From a checkpoint of a small masked spectrogram model.
Model: 1.97M parameters, log mel input, arch xception, norm batchnorm, depths [2, 5, 2], widths [128, 256, 512].
Data: trained on single English nouns, adjectives and verbs, spoken by a formant synthesiser in many voices, 78125 training examples, 38.3 epochs.
Rows from block 5 of a small masked spectrogram model, named by matrix and row number. Rows with one number belong to one channel. Each number is 128 + 32 x the weight over its row's rms, rounded and kept within 0 to 255. All counts start at 0. Numbers have three digits each.
After each channel's rows are labels from the 100 clips, of 14848, where the channel reaches its highest value: "top examples" is what is common among them. Only what is clearly more common there than usual is listed. The data: single English nouns, adjectives and verbs, spoken by a formant synthesiser in many voices. In brackets: how many of the 100.
# convs1: first pointwise conv (model.blocks.5.convs.1.weight, 256x256x1x1), inputs 172-255
# convs3: second pointwise conv (model.blocks.5.convs.3.weight, 256x256x1x1, transposed), outputs 172-255

convs1.64:146119134080127144118045113186128084147137122135140076161113138166148121091048081090146150098164060138127173116129116131161078100124107119147113151138092128129099131159119184073173125082069101143128123092125229122096101151101138151125132105173174164144
convs3.64:134126075103105074094102151158120102150111117137106118106068111152116091137133117162123142093138146155078132071091170109114161151133044093128119131123173110140114117124096144081132138122176125139092131111138071082140105121044122123116142158111120117133
top examples: pink noise (60); rumble (31); clipping (29)

convs1.25:171099112127116075168146091085145129128156116161143163146076180102105120113142054146096090166165154064187131123102160104187114145161111144155121110173155126128136147118160152084102137173116127111130111157151117152157124107115160151093167148142152086102
convs3.25:157184091103141200114114109150151120117121218156177159139152130123145118101145137131089115073110142119078089159093149083199183150192183156114114112136133134130097129144085130105142137120196092134084087110173143144207098165123117135138121106095105126091
top examples: reverberation (66); thin (high-pass) (46)

convs1.57:145144165111121150075150150145109051107181155090192067046110140138186133099123180113179168129163083134097168146089141171151100097102146156122128116069130149083070105072076112089138126184145169160077127104175098130121158127096144074081116129163132101121
convs3.57:162092078020157154137128177097128164127058077179130177162095195152121110119078137121164116149146093118113118139135138061120126119118143066106139156137080098224152100147112081088125141150121122170138174191138174184101110152170106122119117116087111174190
top examples: pink noise (60); clipping (30); rumble (30)

convs1.162:185134168151105115129130091097108120096091122202108140100108152116142091132108109121125115198165137091122111100103166162128166121098094118102134104145097136107151125154126113146085122137142139135167130159073126070135184132121123133143080094124099108092
convs3.162:189145114184133148158193141098134116110157131127142141153185148132121095125169123111133183151100074110141134131124128163140036113119079124130139151128123108140135136128139160135128112123112116159150099121143146118069103108210119130208085094100103148091
top examples: reverberation (84); /k/ (47)

convs1.155:111198120189131133204111162155122080147112141038160146119132180136104175163114184114083098169092192064111096085116178146082129135115169174138117141159117137178065122137160107110097138109180142118117138118101170164165146118108126087086133075115124161105
convs3.155:096110172106143134114134124147128132125098113120092159153190090172075144075100102140114157108122111093110115076134070115136156127155093148157083067126134081184142134196133125184193123137153117103141114127149124080054188158130180094132145213103137155146
top examples: clipping (50)

convs1.5:195152118096132179123099116103117143141198109189135146109169118146118113151110124117132141108145200145137067076127144110093060155114138104131130122123104136100176149081112039121121156104151134082099079180119136126081112044085080164162099129132111023129
convs3.5:115128113097116099191144124091089113075143099096131139142091172163128081147113023117121172139144133173124146105140108111133145107119110198147142143060056149142121134097127093093111126128104153114098127132130166158181127104158086121150133119130155055130
top examples: /k/ (45); /tʃ/ (37); /ɪ/ (37); /ɝ/ (30)

convs1.63:081125182111171162146106149162130136097120136128120140143157128143080138135078146067144155048111177079110121183174136100084132082134122148156144106159115072110075143084125188110142123125115127177116158142101188112131106100070142140137164191138151195101
convs3.63:139092094125106129180110155109120161128122117113188127137059123159098088092133104045139129096095112144131124143113170114129082131141174105135121140110121186174118132075150100215088105120138115105192123129146080122093112136123134132084151102124197106115
top examples: pink noise (60); clipping (30); rumble (29)

convs1.88:088153135111130159078101117126167090130171164112146229104162155181151127108184121124084046121108157119123121199109129117116150188098115153120117116198114093106101126125133174134088146105094105114136140132125060104137101150149195104109096066105104171163
convs3.88:123109106136098134138086143124134137127121132114134142099133148118099149064123145133188137102146040134074149078143134082098161110135173100127103126094147108177179169156140155099126110148164104135117128124094132113146131141141126109121128148074082197117
top examples: /ɹ/ (57); pink noise (43)

convs1.161:132110115040150122116152133088090153181105144131149144094161098153143124067167153174103109080143079120132150117138177144056083148146134055138114126157140075124152104109125169138112118141144167144111111136140130150124104123130160123179113133130129003104
convs3.161:149162132130105126147117107076104152126104158071133186144081142161091144115126111122126149170145132120138166224133122118116095123097156131120141107128121177107114072147076145170101082143109179105115130145127138119096115149111135134108163110142078103123
top examples: reverberation (74); /ʃ/ (54); /tʃ/ (41); /p/ (34)

convs1.90:066087085117095114151146149072074109115185110181100171122078142136119121094131160130051137060088127121143113107153121141089133109117118136127157099098118088227189145125107174125154115153169088153201162153147060146169117157154115122182148178162109145135
convs3.90:071156149081106111097125159141133143121123111107171133084132154118138113082129087122112155084107137090096143104124105106097154126118110123112113134083148137103149149092141089090090166113142163154116111100131151108110173146099107122115127124079140134239
top examples: /ɝ/ (58); /s/ (45); /eɪ/ (42); word: sailor (34)

convs1.202:117068124141154102129167102161151152195083094126130064147133151115160155147158144137116161167106136169111149205131129120124132150141147129121108115027110102140152126169147138103143134134064161151109062124162140150192136114150106113130128109152164161112
convs3.202:078154118157131100114119130165114155222095164115145137147186053127093147115138177108110164171169105124160138089156084122147144101113101132135122133131130125124099130157147149158181135140093110126107159099108076177093117168119128156171121149078099145190
top examples: /ɹ/ (85); /t/ (60); /n/ (43); /eɪ/ (36)

convs1.4:117056177170128137150167102076108141179160137125160137152061114094163120120174211141091131143130111122078106066100152131141173056170123046149126034079107103182158118119154175115141076152221181209144089130173101131178114116177127158119115124125125057118
convs3.4:097133119109110191205164141116124161119201134072136143191147150137084146098139126174121185084104142133127127069076138146110145095203123133119122125212121115087116136153094070161159140106133098138125108121137128111140132144147121124058107091141131175168
top examples: /ɝ/ (60)

convs1.117:022049067104097126136242149107125127173173077154142122130084170131154139169101122142165174092058124104154110190104213126125119068182150191131139148091107147149101138131104140137123126104104181077168163119155135081165159151117123102108147164144123141151
convs3.117:215140121151091144190115173100139120135145097095145170087109184114187083182116169076140106169151123120163123178091140104162145147131139135141147104092167103094087126163134138127120116132141183130125113113162148092135141104081152176177140087050083219163
top examples: whispered (59); /s/ (43); /eɪ/ (26)

convs1.146:155101146125124181092128150145100167132111094092170133143175175129158087132147156179123161144076123145127133153119180137101076187138132100139115100123087170120146089099107116097146137123106182136197109150173152182129108124175088091148128115156105160060
convs3.146:142113121107091120081138124162119158175143154149119193127054149142122124165057106138131149187101144152082186125119129128152009100119141115147144120212131161132097101119151167103117141147131153171112116167172178173131121179139122075160112070108119117110
top examples: pink noise (59); rumble (32); clipping (28)

convs1.251:137221131143107119050150134163131099159139111140138151161116085134185133129054107055107135123071137144102108156131186114149136064184226117117133104105142155158094142224153134127140107137139137167165177136152134138134139124149135128142170138080135147149
convs3.251:217124140156128104167091082147148104087193137131117168119123141140216086133114131110129085195074220129129136189148124101122164094165109131136132070132136057110178128156120124049113166122184147134124114114121155108122105112085155116135111136113173124164
top examples: pink noise (62); clipping (29)

convs1.3:114209155128161146132147173134144095135073164135089140153149171107120136153193108129160117114110149196095155096101057121119204132118112232115141150123121093112137143160093086115140082127128074076118144106141112110096149146185146169155121150076145140060
convs3.3:139169140138108129181144089094122124103048094033090130097128099153113131122184154215111138117168159114176106109128142108147087163101192092095121119066134118105139127111128169152065108124025158133164102114104105112033135126148126064153114156086097104095
top examples: clipping (95)

convs1.94:093102062155161111111161116123125148075105102160141066140168111122164175206097100163130127127083145105176137228125193173192134099080182208134105163064110074167160108140163157118155125131038164121112121104163138131141223140121086130115114108155180138166
convs3.94:123037122154162143113122111130144136132076123132099081043149127109110155092125136059113098139179064152138110170147109110126092152123116149106096070191144168155132121174101122155088132126185129111130132121107129109106230173110143138101142134206075136104
top examples: /ɹ/ (85); /n/ (49); /eɪ/ (30); /dʒ/ (29)

convs1.178:128060102116120119179164119120132149107108139127096160102117135115115146122136162103159138154190144160109141218146123129076157039108086131147155128064165121185109119122134090143126163151185136130114125166147089075144136133085131193114160162160155109126
convs3.178:183117118144119102187113145116126121117214155138079104184141201090089084116101183135066114161090164116054158134124137143104148094148114166108105102115098129201157154107119175088206126149182139111118134170140151152147109129135119199130153150134114107102
top examples: /ɝ/ (34)

convs1.195:192158115128127141161166156140091067109092142069155103099168119172128128103143144147116091143156116104075144147172122167104162089136130132045128195107139121127120134160205107153133122183142150072146091115090164136145129155099113140122068079113115158113
convs3.195:056097068142138138138103129166121098171088107121155135106101147157127142118138115089104102093134146112125096172136111108155114155079169130109080124106155076132104110128123107186082113146073113163104137141102161135096123130111164133137131137129191094142
top examples: whispered (43); rumble (38)

convs1.112:131119136074132145126119117106120135150109138179089125155099124113107051111122134149185127029098169137121100067120169145065128155087089096108119106160158124127128121130117198137135114105172150152144126109101062146154167100141124128161102134054135134158
convs3.112:169154110099114166107089119096124134129079156135100107091086130112137086110102114140143128159077143141145166094095117172163115166112139147137117095148068119134133138101124124207085116147149122092146105097144144113168127097174132170122143134143082085115
top examples: /n/ (55); /d/ (55); /ɪ/ (35); /eɪ/ (25)

convs1.118:124115144080068156197186146124118184139100084127114134115115166109184166191139106123110097088089132160102120147080127123093123187134093096136112085115127179084168086152130073097095103206094123090096124143189159133115080158075067100128075147111135164113
convs3.118:114173135088090201171147157122137113152152151119132093218143184176139122141197134154112113165147122102096136110111145093114122143121184155151111036138065100060121107137115176131136120135114113093101139152150171145179082135124122098076165132162126112134
top examples: pink noise (61); clipping (29); rumble (29)

convs1.245:069108127077159057157160133123115131150131124134095124156135064182213120136085138111094098142097123149106127196111166112183082132124071075146110129169086079149131159123148099122186176127084119130131140129221080101144147146148113082076130120117103181179
convs3.245:088162091152176177100221176153154139193090157151096083127124135122106107083109191118106135086177145126135117225120134156145146160097130149122133122089094132101118126110105175115085128125175125165129125089164186161116159145129158069131128159157118099186
top examples: whispered (45); /oʊ/ (28); /ɔ/ (26)

convs1.194:130205137039094137113090126146090154153158117145107158158110125080168089142098099104140095079137104137168189124142175126165123088086102147170106127160133116121113117124112112119151119080165099155131140124137144178163230190137152118144123080124136052121
convs3.194:049131124157094220133125101133158163145087133135114168085130120148151149189182103130091177139121050135054153087137169087151131205093090245127100091079057060117149123128128133162137131147098155136171100112137120121109110135115101105070145130151104076141
top examples: whispered (47)

convs1.131:132098095090135070166201151110158106085078088117150100125123103099149148165183116147164122112072174142133149148114152156118138116140177191110117153080099129203103129117128180132105113121138156105120178091155056164131121172208156139141136122093131137118
convs3.131:169079124112141153098190122095110110143089153128103142124080129143084160115086147100077103104152125115172140122129144082193105178154140125144119167129113115113157113107123099104107102120125144171110093158153060104142118126205125148152141062126066145146
top examples: /d/ (75); /l/ (60); /oʊ/ (57); /u/ (32)

convs1.81:097087101145184155058143095139137154136089107134149121120173113141118121173157132122124152105117124149130123191134118118159147181083127122138140088108123095155159097204077069113140088135124123112057118168121073130062137097165174097115132130131179156173
convs3.81:148172141074089094148148072103109095069194143126123170138093106208149130129140108111100113177101140170139122081116128099130101143058113092155119147119155141103117163097122141126110140147106167108108138097099128141190133124103105117113133110137154146107
top examples: /ɹ/ (90); /n/ (49); /i/ (38); /dʒ/ (25)

convs1.136:139109150109162147112129138073114198118155122127101128139130117148148144137113137101099092137108116100140146197093145161136133155000120108099132132121110112129159108128169178048113149143118175162167143105072160142176184148174127122117073154064105169111
convs3.136:089138124169133184165146082092127128131146151091163141067108112154139098171103101101125148141184144137088135119153114097122135107124127101135150123097136088107113175132128063160097091114160115098144156114139127120090156128166152176116130110064163091124
top examples: clipping (47); pink noise (47); rumble (45)

convs1.56:096164065121202157118204101184166148097165087150148150115185103131198210088111100110079051074125105115167166143162129123097134075123126074158115148162082139104071129081159155136116144121087068155124142119101144154135141130141117206156085097101144178087
convs3.56:130178114116138144138179105179135131100175192119141095153128167124106058114098124133150083159106164152045120077126174075136119088094095147120122161102077123098202131140123151097130090111097139094158117150170063139078096173125107211057153167123139117140
top examples: /ɝ/ (51); voice: high voice (51)

convs1.254:089126125112172042120152131087116129132140118144136177079123132116104106126199129070131166232082138119098135138137099120156058139101124187148105100056152081132079155129139107153150089128119152083140096142197121079086128147084145098083133067150123096181
convs3.254:055120111150173108095094168135115155141119136170159141147113097119150194124087100143092147163112079108112133104127110123114156106118148135100117136071137134120127122158131161100149135129078116109131121176130119110108146161109078169123112088146094112076
top examples: /ɝ/ (40)

convs1.221:125176120117142087093094057126146106137176119142172151146188095139131164117167122101111098148093112145137168117108139131125116113074146143094082161184107154073102132139124095191119127110102084111127109177060080124080118094147186179143156013155138170137
convs3.221:188110126163161071121093127170148137116160103119110147064140146136118127123089106096142068082107179125188093204141116158124141121135160154152141161070118111102102145111120143162073159121096087118089133119120079153033113135147182107118143140079162153159
top examples: /ɝ/ (98); voice: high voice (61); /ð/ (30); /ɛ/ (25)

convs1.211:091171194095094097126138131179128087091127161042137153144175134145121162113175138086178093151163129094104065099175115201083116114125142120130106195159126168185141129110151153117148086093125131097155124148109128093153129148125113100163136150119166062097
convs3.211:154084131178092107160105108097122162068117113074149177172184088083149096142118148163165096090140181168101122194110110164103108126173174126112132133130146186036110117068144146169107158139125086118105139113165150084090115157130159201114140132152109113109
top examples: pink noise (58); clipping (31); rumble (31)